A small audio frame classifier, trained from scratch.
Model: arch convnext, norm rmsnorm, activation swiglu, width 192.
Training: adamw at rate 0.0015, 22800 steps, batches of 256.
Rows from block 7, named by matrix and row number. Rows with one number belong to one neuron. Each number is 500 + 25 x the weight over its row's rms, rounded and kept within 0 to 999. All counts start at 0. Numbers have three digits each. After the name is the row's rms in percent of the matrix's.
# gate: MLP gate (model.blocks.7.mlp.gate.weight, 576x192), inputs 128-191
# fc1: MLP up (model.blocks.7.mlp.fc1.weight, 576x192), inputs 128-191
# fc2: MLP down (model.blocks.7.mlp.fc2.weight, 192x576, transposed), outputs 128-191
gate.107 101:488504497484500494507523479500472501522459551491483510519479540480486517477477514492482501463529426478495507459499479508451461528524483522541512482482476493506528466517467515548509462477519493
gate.108 098:496477480482496517499490493460486524504522538461525508515502506475503533511507493465478489445495495506493477513483510486499468483532496480510481496485546539495513453483504478494508513513548500
gate.109 097:529517538508502502472476477510522471471492482490535482497498506472468508493502497480496492461511512468455536512558555523472483521478540503488493516552537490487496544477477515580488507504551494
gate.110 102:511510510474511560496514488516529524481468530499517530448501528522491509538478473501533547512483456526501418511519495495470473493461476483497500496468507562534525507512527514516500536509486497
gate.111 100:511482491557520482547460504551468504485543510459520514556488480499459478483518478528525518484511465504512492493469504441489464486511493458524520515515538493464512493506477516494499495492480457
gate.112 104:478449514485502504517546478483501478522508514524540514507526492500473567458497566492500497486529505480471484509507496507510531526468493513489516506515484515491519513502498455546480551515494489
gate.113 086:463504474492473517501540506558532499508520467466478550540521503500458489483477504484523496472479499576473519516483529513503525533520496493459465524478498504484449505509536484487459436493494503
gate.114 107:554509473471472505505517511503471509498512511482496530531514480500505528529469489475510501481524524519490501448488521459492516488516470520519485542519480464490523537496481524497506509555514473
gate.115 103:475518527475496525518481491539495504511473499482505480501496522451510463524534454521498507480571512488499532452513517493511492515516476525513482508490543482458468518539482486480507475516546509
gate.116 095:511562534570491520535516538516511449485468529489504462504512485501511489484530531515482522503515487467480541480535485484470475509530505490465469459471553476453452534473512503536508440453521473
gate.117 099:487457507494468531487488541511472507531483499542539508545476526491492511509503501511493483525490462541481478494525525487512495500507481487532510496487542454544525495531486510501498528458494489
gate.118 097:479517484494494543497514531474485508552529490529476525501468444506493483454526499492501471536523490490477512525460470433466469520489515462455473471511518551483525513469498488509520515505514477
gate.119 099:451493541503476478508505496516445534533494477505472474521534470481532474468526520508526508445507511461494482512493456495539489494467499533527508493466430473478549468501526495500545478431541515
gate.120 094:520445528496496513504527506542507461491487488500539544508518506485480547513514507517491518529554491508482488469510484530464537517483477467488503544484503537487499444459498483468536466472460503
gate.121 088:466482518491486518468531508537541482498483495471519516488486530538526532487512543504506504483481534538527504523537490461514509515500480493487523489523488524522496503480518497519476555483534453
gate.122 103:478495515465485473527538498504485485541557459497555509484519477499535461504466457515501475523522529454487487519472514520535498513476493505503492542502492543513518515512530508519496477461487519
gate.123 100:506499495491467508516519491511495467525471487501510521503502531520455525493543475497497532505506478494487538540491530498513493516527560564486472454534526520483491508452541517536504503548504514
gate.124 106:537526504471498503464483526500518520465506499522514489531466499498484531519510501503451496485537492492552471494508477520529519500501463471509512483459514503515526540526473502555488514524477454
gate.125 093:486481497515491471501498514502507513500494451519497515539550537487488503500479535465490525533481514529496490517514484484501483473508451510520473526476435433521513504492530487474510474520452497
gate.126 094:489526488548519525522527486508525471480472469545509497501472479483514460492518484470483541497466498502507465458488436502487468519466532504466502483540495507508524510482517506467554486504461502
gate.127 097:488505532492505479499491487516498495537514493512527480473499529524529484509484507447465469457531517560437461474536498500456475498541508541537496486521548474531488450472528483534476494507517509
gate.128 095:522495483472516509549528511514504450497522512500519473501511514492488475499502530516497531507549517468521522498475523562461464495512508512480489509480523519431489480504476514501516510532501493
gate.129 100:492489515477499499501535505524526516513496532475452555485522524479520506497487522490479504509492493516507479500543480479516502477480485524477468506470497485486518487492542561510553510476496475
gate.130 102:519475475505499516489466489510483494466545450526480509513447505500496521491502521556464534513516522494518445540482537459489471481509477504466512527440491492476513463486447487513495523531480509
gate.131 105:543555496482513516488484510514429481482507505496459508487529489500513471511482462515491535482500519485510466476502502496496538512462492479477499460460519508486497477506483420503477480521493551
gate.132 093:505512466465496529493472480480481485483469544538498473501515443456485492528478474514507511449529494493484515514497540496437562523515480491524487528490519445503497490508511475481481498476480508
gate.134 105:470519484482428520548523492526522434535519480508521497486527526464502495501475493544478487497488481523475508492492508536489564472501507485524513504515551537452477491499458524476520511500447501
gate.135 103:441472516475520546501487500487514472510493506515522510538517555518531492525520482540514489493448486461535474484563486519499517506501501513554518489515530491491512511541469485513512504457493505
gate.136 101:482506463517459455492522486529529488504492487515468547488489457494534507520527456530481488498479497468473472528482456484505499474475513540473486491424530519499492451506461509513507496491450509
gate.137 096:475467523505482458552502535522514487514501495515476499522483521477487516491526509485473506484495453527487489493483483509504518497490462471459546501509481538478509485512522501479450494479561479
gate.138 096:481466497498520530478462496470463497485518511534519525468483495493523494501481502492523485493497461443541509466468535468508527497483473494477532522498550476481541522542500514488519526496464467
gate.139 092:520505558550486454502523494525465485538483501488505505504469526479452470499532481516521488490505503521532476459494479460512474494541511490519498524423521501484505519496512497528518489506502434
gate.140 105:538511465427546483512495470553499494512454525478530523486480474472467511493425497526498490472468482463532469502455541460517529525479497474536464505499511511446517500486478512491523515539499536
gate.141 098:510471525504547528463523491550462502501511543494523515511530522528542494471523544499486492541524545520485498498520541508495484480547483517504551512489472460493565508478497461498488519486497445
gate.142 103:526493483518495512520489486546526508509490446491514538477519497537535525476513507497526491506467509537463499476489518526488537476519507466459454535526515481507522511487523533532516535522491506
gate.143 091:538493502456531543494505476512508510475493555457527502492476506499487526458500540482502444463538515535516474518519488533536533492511492508496513488511480498470501463472487458478506538523516499
gate.144 092:567544492494481544471475493480501543494490498492529497473463526512519487571542514494544487461492493525545507502521500488483525486495473520499517517513504476541544515507509508539504545497497546
gate.145 084:511493519477537510499503475522494496490509489505505459476546554503576520496487514495496526546465514506511466509526484454494530495473502496513540477510474461516536512545497471548510531487517500
gate.146 099:486527459511482460528460474478489537551505458518529489515545451474491444516480530502493485479494432482484522499507463541499526519476457495510465494474457493474525544509462505507463495505519513
gate.147 096:537496502473489536509510552481496541473442537463446523494527506521494514489505495514505474511489518532483518528515492506453459468535522529507470508512521503528493519517474465515525467474453521
gate.148 096:472470486502517518479487508479474525484516554529516539568510512557502530497497475526528455513508479502524487496536484486508532504483487472509509525512464504491476533485461473514481499466501536
gate.149 100:518523511493529501476491518471479496524486457471491502510516499474513514469499527466499491483501469506531501503517489479480525494473488492465494496487476466506514481471518521512465436452535504
gate.150 095:500509446492510488472495475466513517511511494530533490513469507519486474491536483490456534506555474512515510480488485502496526494494484521497531479466525503479479488546536544540446486497477488
gate.151 105:472543470506524510529525494501476523510516488501461510532552489480442475519530536469457496474533498506516548489495527516512496488475450543462498483528485528498531499458543507483484514515503533
gate.152 092:518489463487496471479529496541480523525480482513504492489544497515450525484506501476476522461477533435497511494477505533518523514571518520501474530506469477470523487559486486474486470495512526
gate.153 099:514482508503549546461491507561517518477484480532522501510513473508509528496490524501497504528494437494438504496484530474508514486477476499470508575499484486489523489492510510453474530443486498
gate.154 103:536506519473504468466530531483542504529534491519526483471519503487532490509507486501513493506496507518470522501488481497491579515528523511456509483474526512470495511531490448488426518518472506
gate.155 095:499495512515484480507463538472499471485465501508528527514505477493505532488472492520490486465502469491524512527464531517501494487484525466511484502482519517485472500463483462488530486525512462
gate.156 102:550490486521454486498526451557485503543471476520509462458479504475466467523471514525453543467481533497533470495437483487490454542501466566511510497531479529484539486502474511496509514508523501
gate.157 100:501544489501450502473557511517515500533492515543553458497522463513492518489502457462526486496537524490482514507499520514535520512527532485476478507525528456546485555494466447495508460501485476
gate.158 105:496458516463534512469524466512498461537532481504493486489523511482551456482496505495480495498518523523532483513473499525536572517534465515500516497502495462519503510468485450511461476505502468
gate.159 106:503500520469474484472547547502496451512487522550541499529487536521521493491522553550522521538492487518465503489474439523473518557520517471456515513500532507499542485487488467521527494496480454
gate.160 092:499510506536477466549468483486503516524483514550493517494487479569493481508478465497525455472507475519476536515510533488501486511475519508495477532504506508492465500513513491518510484517531525
gate.161 102:541470477480542489435491473495447423499459487494530521489506512488495513488540480523525485524490518486484544511474524512501612509474560475504485509500483487497433525489495508529514451514469509
gate.162 099:501484475507501478437490520553500506461510460491488520545526513503502530492510488494511493519531481539507495498484486476494535468479492469532526503456540441524476471510502478517521480475475495
gate.163 094:510539507499488480526515471537501485518506484510513471534539527478451500541486531532500546455514516493549551474511503508493502523499460534508478522558419489447533505489521483511511535490480557
gate.164 104:496437464498481504486503523507458509517509451507465484469484544489469524492502495509489515501521516492554485520451507495543467475483497526480505507540496489486501506476477500527462500500485471
gate.166 101:507532513456500475476498499520489493551524527505466481506537483494474523476513479491494485484549491504506504512468498504476474466511544502491520504519496540487497541454483514480522489524535488
gate.167 098:499562540449524494513510514480503522487494542492488478491476526518562496512497511483523501505509487479478475480544511475521500510527511507508502503577479505524502538468529492507493510521495472
gate.168 107:501532519454529519482471478471502514503479482500488487451530549492520477482476468508519506481514476466484469509493498502543472503495525498436525518475522507537506568504501508496515552504526505
gate.169 091:492492512504507517481502484483499516516512540530547505510478477540502487460484494507513494520468532511474517477490503517516496511461439490540520447513561546520498516491506497503499503457529518
gate.170 092:493503489481521475500465500468493548524454494497492491498496510536506471489462504514467523503486520471499512554472521500487480497462508521502461484500525538509492471513491506488519520492483538
gate.171 099:478521492528459499509458473505468472525581509542512494487486475505525521523532458503524474478504446521488545509498520505513491499481523518519584489518535476503508486512514461526506480486496490
gate.172 104:516522497474479496488545510517485481503483510495548478464503500468482485497547525518518508493543511537460482487542516467463495491550447482492481511487502477497504510528508475535544474507531495
gate.173 104:515516507487468518479555511516489475509490495531499475521478494513502478493529510483531519527520490520529487484508459521486507496499541489479536474503556501450481517459499467534486497497511528
fc1.107 113:472516483571489456482491493493499494477507480504553486485461494527505515460478497528492538519479479488517493473464524483464482502433483531509518490523546515517511440498528523461504515502460522
fc1.108 105:542484460479483475524512488530516463537519506507488499494493516489454556529475465517470496516476528508471507508456491526506494492485492496480516486517500506506530487473503541493560534507492511
fc1.109 092:482518496517523511449509541480451522462508508488498512545533484457571501542535479461505491512482510515485479512504511557525485502494520508498502508504477498544557502506519520454467503477497483
fc1.110 100:520472494477489491522509500515531425499517440502525507498528473533524475501499488487484503474496474494481516544520508487482519463517487515516518534498518485520437497498496515472529536529506489
fc1.111 093:498524518518484507508521460530552459500517534486474477500482499452550492507486522523527527488471507441519493488518477493521498532457477515489507508489474480502518486469530498478486486513539527
fc1.112 104:510477506499566485554492477510502532492495524453520501468507484486478489488484499465456503484488476492487463527505497518488456510493490495510489502511480551489531453534533532480531473485438462
fc1.113 083:500465547502478509479504498513523484467464482507491504474510510491522516501478501506493503494495498467499494471497461475522531497452484503493518541460491461473469540506479523525546516523530467
fc1.114 102:498500470482458504500479520502498493437486531523531482465484502530511525486435546483448488487503431509495497486462512477524546514512500542502553489551499508488525496475459563501482503498500521
fc1.115 105:488496489534502419495487466475487475524548461535520498472503479456515517554495499483482519496483496504513506473468511478480533473470500514499504473511492511486496461544491509508464490499490519
fc1.116 091:509489462553518495524498521500549504479482516500500506511492506583482466480513489535566514517479496528526503479524503545488558512490512508527558507519509483517512481558492504505516480496523529
fc1.117 094:482450476514586487497514491504489453469489503488497521497517526479509497482527529532534518488472471503505464499466482516539511493453497519498486533508518532467472470512493507509496548490524469
fc1.118 093:535528519507430537479542538445533441527515485500493514495530475483463487437531517491503489516501468507476544501460451506499500511514543511506487473503501516502467469477485495490600454479518476
fc1.119 101:542522511524501483524508504482493531506458487493539482506548528520509516465482488491479519474471461474504455490523497491525498517480462507561434489494481514489529509514498507531497535512484497
fc1.120 097:521460534527453494458528523556543487497500535467521482494431499447526515535522480473512501510523531473518500514491516498494523500501487502461498525468479521478506527515500498491538545456488507
fc1.121 089:513529495515529473470486481482531521485490469454492472485503527532485499473466510534482539503517550471501537472564512488467492494515465517556486488494510509496525507472480515528524525502483507
fc1.122 103:528441496471514445495478459529485507501510502499504480471479489540518516481482468515494506489466502448491502515512479505554502512496534446478518510529507491529514544497479501543477529468472534
fc1.123 100:489519535527452513490513499493483538464550513522485483530507505502511481513467496481480494502488447510500512529510446507525495489488534501467508508479519520447512525491544480508476533511542518
fc1.124 100:501524523455514487471441546503524473486520498538532510504512534526530537489519460514496527535455525519516498532522524515509490498523503466505487493479511489515481485467497454501544502500526481
fc1.125 089:530502533503493549448526477495520469483490517484485527481463430489515527508471513512524504517500617461523533478528510487517503499496514496515521490480515525517509507478501508509546507463455513
fc1.126 095:471525519501514486535463514512529480474503445524532497517481479510504473504449514496493515511491491485516527468493511455522503525505514530459498482488519482454476496449461498456507497516488518
fc1.127 095:518491531503507530536492522547499459573481511474525433520453484484476515536510574492525515472520503507523467506502476469492489509496476524570509474488533428517462500487531500501571484439509459
fc1.128 091:550444485529501472513529488494506484510522483511499528504500504500514481450491504516495504491509497516522468486517527510496521492500439387486501488490493519484503507518463480471540504523530540
fc1.129 095:472511512494451494487471468473481487503498491504491500482513497508517491471505475502469497485526449514519498512511521529527510498506485572505489498508525539473492532506505464501524528502493541
fc1.130 103:481540523546471544502514493486514534439467482494506491484504515519498505511501439484491511491506532498505503515533524507451499500542505558505488482507477487472466502515524459505540542504550537
fc1.131 106:478510533479500542541477511500483483553510507503487488533510514487496530481535470499515500500453536468538485513473513504499554500514527509489511520460528506506498477467453525528491519506502476
fc1.132 095:518519509499499574510501486515520534505489503529486502517469538519510508495535482499511498469496526499482547517510555518498501535525514497513527512527506488550525476457502507484520507501503478
fc1.134 105:455503500491511493499469502529516514501495495525496513504499519500509475553496502532502499491438511470507514503488512477534500492501521522510504494517544549464520504542502520475476505470455465
fc1.135 107:504494548482467503488493514453464502520521522511499538462516495487482494485501513473535456484538474518494508460501459523499494492540494471528468474475489452509532528504497504525523524502546471
fc1.136 097:508538474512456510491503479492504464537492520560495511493536468528522508447500466490516486516547479493472498517495498517516485504544575533494464484467526509534492470516539527512564481488487546
fc1.137 093:486472513523510520485493546523486491497482526499520598503523502531520526546577492505552475476453513542539513510518507493537481457476506526522516495458508506477477453482502463491486507499490469
fc1.138 092:523522510499500490512512498496532466467479465484479541470470547530507510524531531515496516512471485521500536459462502469466526504499471484518513501524491548516498458517515540456514519467491522
fc1.139 094:487459496516526563541510502519494496516506519478500517518475550466435490504477536546502505514528480494507489509489505512480469494527469522500548493520490479469544509503453484479511523524500479
fc1.140 100:495498518483542491514509479567524492467467512503511504483482492510519462552491509516508488478500542488528510479488515490499480499481450476499472514475487495462465527505479475427490517538512536
fc1.141 091:509452471491485557537498506512511479519530507502492509514496510472502470468560490507565491522488474543503543518499533506526507498504563485501520519524545500504452511551517485484478480480495498
fc1.142 102:495474486517497512491514465505522508480503510484483526462472496525564440446494496507498488504496482489494478512473490512533484513489559547521491509529529470512478502490454518483531495484487524
fc1.143 089:499524484508488503508508529489462496511485527502476487520511500512505506435482451513487513481472477486436541523527533510504478529500552439518514500494492487516501492464501510495469468466517502
fc1.144 086:497521559503488514531443515522466503531475497509480481460502509567524512499516533511506518513484550468494516483486524473553488506468506553458505530527475512457524520516487539506494522485509499
fc1.145 083:456454529508490471476535493509540489503487469528546479455475446511547499537479499532483474495545528486498498489515536538541477537519469459502514493464526481495523482467488491502490512468507478
fc1.146 097:494481484526477470469488516476516540541512492535540487530510457497513489556480525479504498490498481483502512501486473520497543480518494533518475484516463470513511499477500518497467461489503481
fc1.147 098:491532522529478502511504440501531476461504502511548470500502502506509507503468493527502485492518485482494511483468517509503462508485487530560502479518509504538475491500490487491526549492513514
fc1.148 102:495531488510484521460502500462491487471493541510532557521497509502484476506455493471515496506503498494530516492544499495461532526498518462515471536488506518533435512456481470491525524572528507
fc1.149 105:558498498516493521466509504473516489515511460463544484496428501474506518493478485495460505488493478450517481526510489508537524526467488480457492493503484489526492502491529527534509485469528462
fc1.150 098:447488520490522512528497490449514469493475514477472516466537507486489518475526488505505492456454483516525511546512496516491483483504500482506472486516513510502461469504498498516509516510544491
fc1.151 104:504492511459499493471483489508487474522522464502501508511511544444509478529533460499488524503465499470510510481518537517515476541500468517503445527517449478499507518494539487503464514483498486
fc1.152 097:488514475487506481507537489517510477482497524528487491531530502503480527481504478464466511503470510475512508492498487518517536548536498503533494516504499546521478523483538514492509484501492483
fc1.153 099:510514466452509495495526481493455522464578499480497495496524485469511480490499504482533493496484460508522481501489525466513484542486470495454485531476516465490581478529535499521477528492512500
fc1.154 106:509506493456495555493479554446513516504486487490533476451486520547500559493569533482502521543507493537474519518522535497464510489540498496488541477532496516528516484499521509512517498488506490
fc1.155 099:482528514472476538520524468492543463481503453465508524502488496519525529484498532492492472500485511541484493574472471490500483474485502527497514490543493532535482471500490530526501514470492480
fc1.156 103:485508519514510516505480496544525519496528444474506462527543498522492525490515507466519511523474525501484479546508489478493498547508527559496474472526478509517507478490536487542487536505554505
fc1.157 095:549508499485510499531474512490507561495485478517500515513532559490465522480445508507453481483500459512516490525508515529533500503525498562503487526475469469497524490540505493499451507521491488
fc1.158 107:502490481488495479530485513514507477501488495509538526483542476487520470470492463559527496461501442459482500474555522497497476498493540467506474550499530488510450515500432528520549512479489546
fc1.159 106:515496487513529492493498480512491492490475527506562518513502510480476501515512497501537504482462555465546516493558486536518516547523544495511526502490489491524517512537539516470469488507518479
fc1.160 095:518480469474544482519561485509524489481508494526524461506475508488509555505494521516502526538551506494516494467494534495494507496497539493523549505478508453513504501539548526498516451496460432
fc1.161 106:511470483522507517486522504448507506491513501467437508491478551518466521467515508444490489483487539540523488471468522495521516461491520485470477471508446526477525528481562543502493503471518503
fc1.162 095:499523466533499473528498527484525529478486505522526486479475515504460504550491480509557546533455516517497521513499493523537480484516499486495486490487503476536505489552522513489554495525464542
fc1.163 091:511465455512441488530555496498502522464554509506508460467537499491481518499464531495476511514518480469531492496486478488469483503538495493472492497494515513522509510482500570532457503509529497
fc1.164 102:517482567503539504485484497496468498472487474537533505501541508484509450513487522528488504528505526522539505518483530504469494521496494508509490497523491510487530526515510514527459513464510542
fc1.166 097:505514521464494491486533510507488501491507525530528483509512509487467503448491502521537517496466491494471462495475508503500481511511496439519534442507494556514512499452464495459475465505530485
fc1.167 090:465517503498497472571465503482501485494503501487491461476508483529509477514517528543445511511496495516485496522503566502508487488504488484524494499505511450498479500524515460526563506445492537
fc1.168 102:527509481504499543541477444512535546464522511477460532484507517525497515480448519501469478487477479493538471485470479473546445500499520552448472458531499494488520505506495489519503510470479477
fc1.169 092:527526504480525505481500534478489467547467496468517480509502511499525481488503496488474490472515522470506467517530520529506489528519510526486510553511497504490476535472530517518495480518494481
fc1.170 096:490450476475491517563487490490462505514522515513471536474514535518492508495478500524494522492529487519543495456463503490522490522502497488502549498513514439491541505490470506495531469500531480
fc1.171 098:552559480446485510510485518481475487487455494484494496533499481511518508501540497527508514511458483537491476509513468515487505491477492504507495525512477555551472478456504465474476530525468546
fc1.172 105:501519484505547488480486493506524504500464524520510464487510500509461495526505499518485502524524516489484498485511476467479478496559487491545517482523509487493485546541464542507518501454446491
fc1.173 103:496506465488522494491462507512483520478495531515473524509505507466502484512472470515486463463532498494505471515531516502506510504532457540544531473496504504492513466516514536483494468510497464
fc2.107 109:498501519506484493484498519490442514525523489505540531483515491494470514509500503535447507516481501496457473514470487577476523499473499456539456498505453540537479542473542512486513483519485456
fc2.108 103:451498500489494516504486475487462526461490463444429493543502490491528525478543511521518483540489514505529444502465505487439473472497508519511473507478509489452484464557502452504492480499489487
fc2.109 095:504471503450528500532491494522503504515529498509578526500541513500424516521465474518530519515536489507486514515487495519524468509514492496475460500494516509493519517478530478561498500486457509
fc2.110 100:492495492542477498516517491506550494503486521555555506503490465438494461522481525478502524543507476491501509511501499491450539483506521481490533476522514523545484499461501471522429507522520492
fc2.111 097:506483546552529506472504547503509499495485482477519503511473488504507487507539487499520540551515514537458503454491490526493540502484471510488498482498519470502489531477525487506511505533464511
fc2.112 105:503513499517537487501499480515553469499522545515475488496539501481520537522441515483504515476506478468503514475467492512501471487504509505481467441498497491536478520519519499477494517473512502
fc2.113 082:485443510537508539513501533487474496500450530512502481467498505499490531506507515498503506474482481514522487528471528475494477499506472518482488530487512532454545526489489519510496477491439503
fc2.114 100:469471533465444502507450511522496464515498510496473533493456486490522480517509523503536502524488515505500503491470451532497476520520476432518533501505526495493480521507530513476505464488506456
fc2.115 105:486485476464523514496525468535493482480476457499500505480476518487528552490479486521505504481484446516524474552510484472502433499477491499438520455466490549489513524479456521518540520501495490
fc2.116 096:505436532466540499551506531503503490515508471501536490522518504487511559538531514554489504493502500472531448521473556480491556481488504507481471516501547448465486492510499577579530540545497460
fc2.117 094:538492488498488453524511485482503463525478460512505527499494509510537449532480482521450524524546476537465462480521481553503512489523515529507492533464490439505500502504491488467470481551555503
fc2.118 091:512506477526479467516493503497503509504515488521482493463507501533522470517458508439487517538538494413478504449456489529492519492467475486468523489500503519505482514510517520471420514467483507
fc2.119 099:512449477500478510495500497507496488466504500486450499498505491493498475505488465455527476500470556530488532492533503498479451521492484519494514463557465495502469501512509495539497520496540510
fc2.120 099:500499489517489522494499498504531489532522504541508486468510520518566514475524490496518514454493452533488499519496464520495531538492494481543510444537501486498478496508473543491472561527513458
fc2.121 094:500521539494522511545496539498550474456494542508486474483487485511509492481512505490519507516526455527474557530515507501464475532527493549489546479432526511488483501488538515481523486461518460
fc2.122 102:516453496502549487512484506508501523543485480497490539500494501523510512499507522466467495487479459503493513497504450530507456494508484544493509508549534559525564476490505503486513451547487500
fc2.123 101:481478504490418487496480483486487483540510475504456531530492512475494445509492500470524506553454528500488515513488499566497457494511506520502488470487466502434461486524473496463496502521514474
fc2.124 102:467505496486502476533519485465542510521474521560498499515439462513479481536487528522517528510508534488507496511512526478557521491554494533464540476515490542474518475503449507488497530500523474
fc2.125 096:507516507537514484492552495452521518498502473485505515529455542521512517496511492511499501517538482530497469511498475477513520568544529510489475484460498498492502501519452462461490539504518518
fc2.126 092:508499479487499504483523516491546469507498486518505480486479493548590484494557530498481503449491469503487464519483496492481512521512521478489499534525505474463473507494463527504479527548493489
fc2.127 096:524503481484479495535490504463520524508476516507508464519506527526482549453489510488481453545506507461494532513495503519538525517478509438501518527473552528491507526505511530510487490461494506
fc2.128 094:476535534513557509477539499517479479488476494498502519511506443485508429500508474497509479503463507521509495499506511507462486520477493580514494462553504513517519505482558459508488471520470454
fc2.129 095:475490519494463492480462507495516480541471486492481538495478479479454447519524528506524466514489508475493546437506523491485477501499483453479482519492461516454542520519514516483488443482540538
fc2.130 102:541480476480504512531510504460534500499496518497492490501528483512465516487449487482524519491498462526568482512502513446499532470495507496465484489501449530520500527499494526499485474534491441
fc2.131 107:496476517552470483491540528513510438564490546532524483507507533499468498557480506480536479480495500483502537423520526498517532485534514496533511502481535505533512464494478486463504482509499493
fc2.132 095:464521528521505537478507540537498483495494520515552475498498527475490486472543494466518491518523524457517521482494430471466522505507484511507536474495508441516472455494494481477476446502460515
fc2.134 106:504498518539536541522505536499504537489502485499524492506533446499508458525525470506552493483483481526461567540483495473484514504508517526520437474545511489491491489499515446481520523487471552
fc2.135 102:464493469484450518512494460511524499551512515449476464519487520516492513494513543453498493516513520531552487462512517491482540533543468485498561512477499462497507529481493557535463511486533474
fc2.136 093:521494516460439484487491518510512496505461556511503511509494494498449514538451488503517524460527492483487496475517531497511528469510544444511513499484498483562487499497505505474439492496510488
fc2.137 096:470510526513526499524502503525505508487516494500466539485530501499487504491479452484552470524501496498493462499504512510529507504497508443520462545523468439508518484520459481481491509529504532
fc2.138 093:477537488542504491488500510487528515512451495514510487505492529541558504484482515501478478512469488513463496517476475537478505454478527515507508510497468571496477479474454473436521507543518518
fc2.139 095:490496465460502514546494473468505533505476477509485479515494532490517499535521504506499442533494472468481511528467483548511521496481512560503517471505520447473510484512482475539509483519494572
fc2.140 096:502499534523576526477470476511499496527516519490500515483463480517499511398487501464481479491481474537534485526520533514502515528494483503478500488461518502429577535491498492510506486492520519
fc2.141 094:510470493488509503489456471485502485514495491486503511553544518480482533516474526504473476536455513495519502484491522516518527480445535470488475503538501466451511497503470487516532488474510548
fc2.142 099:489496490483458518489521522503539547517467501502515521470483515532478487560484529504492498474459481474506548428509501521539475505470537464488509524510524478512508468499485528480494481492520478
fc2.143 087:514492515494501474523461457474482500440466460512479518500516505490521483594472506506499479501498522525474498515505460522459484509469514582527493509517478510474469529521502540495484523496505472
fc2.144 090:561540505472505489489523540496480487489474503519443524472454508499494474477494496498506531500521469491527480466501517480510495466523520556523519511499503476527500486499492484489473485512516507
fc2.145 084:525491481544481518510524480477550495507495480524460503498475489554486522505512496496470530531535504479538502486520487537492466444498499560468512544488535465481522504468495522480467523533511530
fc2.146 101:490471532551477486528478515491516508492514529479507467538498542498494529503511455530537485506528493463547536489478479504480449521507489466481513515480530493511542479522520484497551477494490515
fc2.147 099:513472485508486481530549508529482498460448510482531535495467557476473546507507485507520488470508483510436518437500472464491463475469539481534491443520504481494493473503434468453457491518505522
fc2.148 100:484530513452491519531495534524468487469491550460514469521461482518485489510519485492518473498506590569538494466526522478484508505520527490502509507503500486507477474503498518494501495454538479
fc2.149 101:459465500493485530506508472465562495543541514466539498491487493469492506542482523506481501518447504496504489469529481482462530521520500487568459506478483488493481475495503521449503498544489515
fc2.150 103:562492515507491485533514496489486503540502488522498504512477527513519504535489499496467525497492490510501440509522493487536545568538544550471505548506493486453529507501477503516483497552523503
fc2.151 105:500475484519541504487449490520516469492534496506534508512516485452450434470468409511499511491506476476464510484525520499513481471488503495528485498503525498514480512521505512510519516492515517
fc2.152 096:504505507487518488482466485513494516469458512489500478509496482510507529487471508463513538485519501484484509451523453521491471517521516480465545542496477501482504532440543510551463488484494517
fc2.153 103:536506515494560494517494497475468510509479510534483506477484513505512519524446525526471449483508529492496511496458500495541486548517520510500472522516464498517515523500476514521496447475531502
fc2.154 105:503526471490510466490517498501477453492473454480502472519500511505519521524494484513492496511501498491480508461491477479496463494485497502512482500494513516513485513433540507541493438535475493
fc2.155 097:503447497471513506480452474488505492461461516475485496518537498535488473446470476480500500530494534469519475491467521466549551499486517507514500516545502445476510489520501516514485509486478543
fc2.156 103:540451480531426491512520498505513483496494478466488438527494510575508509501492520504542493463523518506484533490466494468505486493483512448490519480482507477484482485528483529486474483492473523
fc2.157 099:448498520487461510508465476487485496471540458487455493485526497491484530508517535492520487482455485519550486560453498558519485534478494453501487471510444470470506539482467535474505488489505428
fc2.158 109:519530515427522502499506532520495511492490550522503509541480495479553507497558537500513524524505483481445535527544507510483456496461503505508539493471474525469523491485553505491493510478523444
fc2.159 099:476496505506537507504490525498510501526527535520489494518490518499531492533532482601534491465529485553517532471500523489478519458468496541549489509506501470472545473521498508548528522524533495
fc2.160 094:525500473555492484545464476454488513546514493509490488524482491515456538484493484484483474488464457478504523474479504476494480463512527468499481500512525536509480532473533495519530490506455465
fc2.161 111:567492513487514459531492450485487453518508493495529500496486529511502539506441501490487492458510530517479468436470486471493596533505549523511505507506470480516511514502503507488434465533489506
fc2.162 096:506513492442523462492493481517523456524500466527502472511501525523507511485522507496473489433481512443452491515494458505523498476486515519546535461507518459465520520483475527540473497455477524
fc2.163 092:481457490485462502486441515519537485504460502514427520545496461516509486530517526509527481488451509512510492544515505503514482512534519476545515500484460495512511461519511514461530512518524452
fc2.164 106:526487506497531463504504528518520475531494563473482483488516498505490497482440541484427509496470471426490504508526508481485524478490518477507480499494482513526521537506542498499562474506510478
fc2.166 097:488464475514467488488537462507466491495525539491489514515532524511535502552497500523513506509524494535502489501472498478509455494484511582509488497472533493479540456501499497541492523511496465
fc2.167 090:505491528515484492521513512478528489524475511532501534497472503510452487490536471412501518490515555498538550434507492495462505525546485511501513496474469506477469488518455514480513497511494486
fc2.168 100:519536484518458517498496527502485509521483488497467503444492501497484541516525519516501502507477505505502506543538509504482478537524483466488501494488484423453500507542489526468526492502507495
fc2.169 092:521513520528504506517511510506479463490465511492537493516497439486506501468514503547518473530526494509525516497506461514514509524493502475500477452458532503548469484480495472478480491506524477
fc2.170 093:477510540519471525492533505494442497518543512533497494481458506502507493486512516513537504532511508481508486489518533512511515528511457535486489531505500486471502488519541499515543463502512486
fc2.171 096:494482521529528496430500541516499463455497480542530545465522492490485487494499478513519548508502478474540518504531551493501500481518478473558522542522465461515444537484549489483495528488508489
fc2.172 107:483480522517500521536512508512491550482534476486504475494446503480490504522531531526508540513545551500491511517513475446516529529497508496492476539486527503487515496554525495522495485477502539
fc2.173 104:481478512525480524537459507493493467474539484536507529514492511473445465492505456488502484512526529539514559524525515529527486505502515499491506468519471511491409485496497441496523548495504508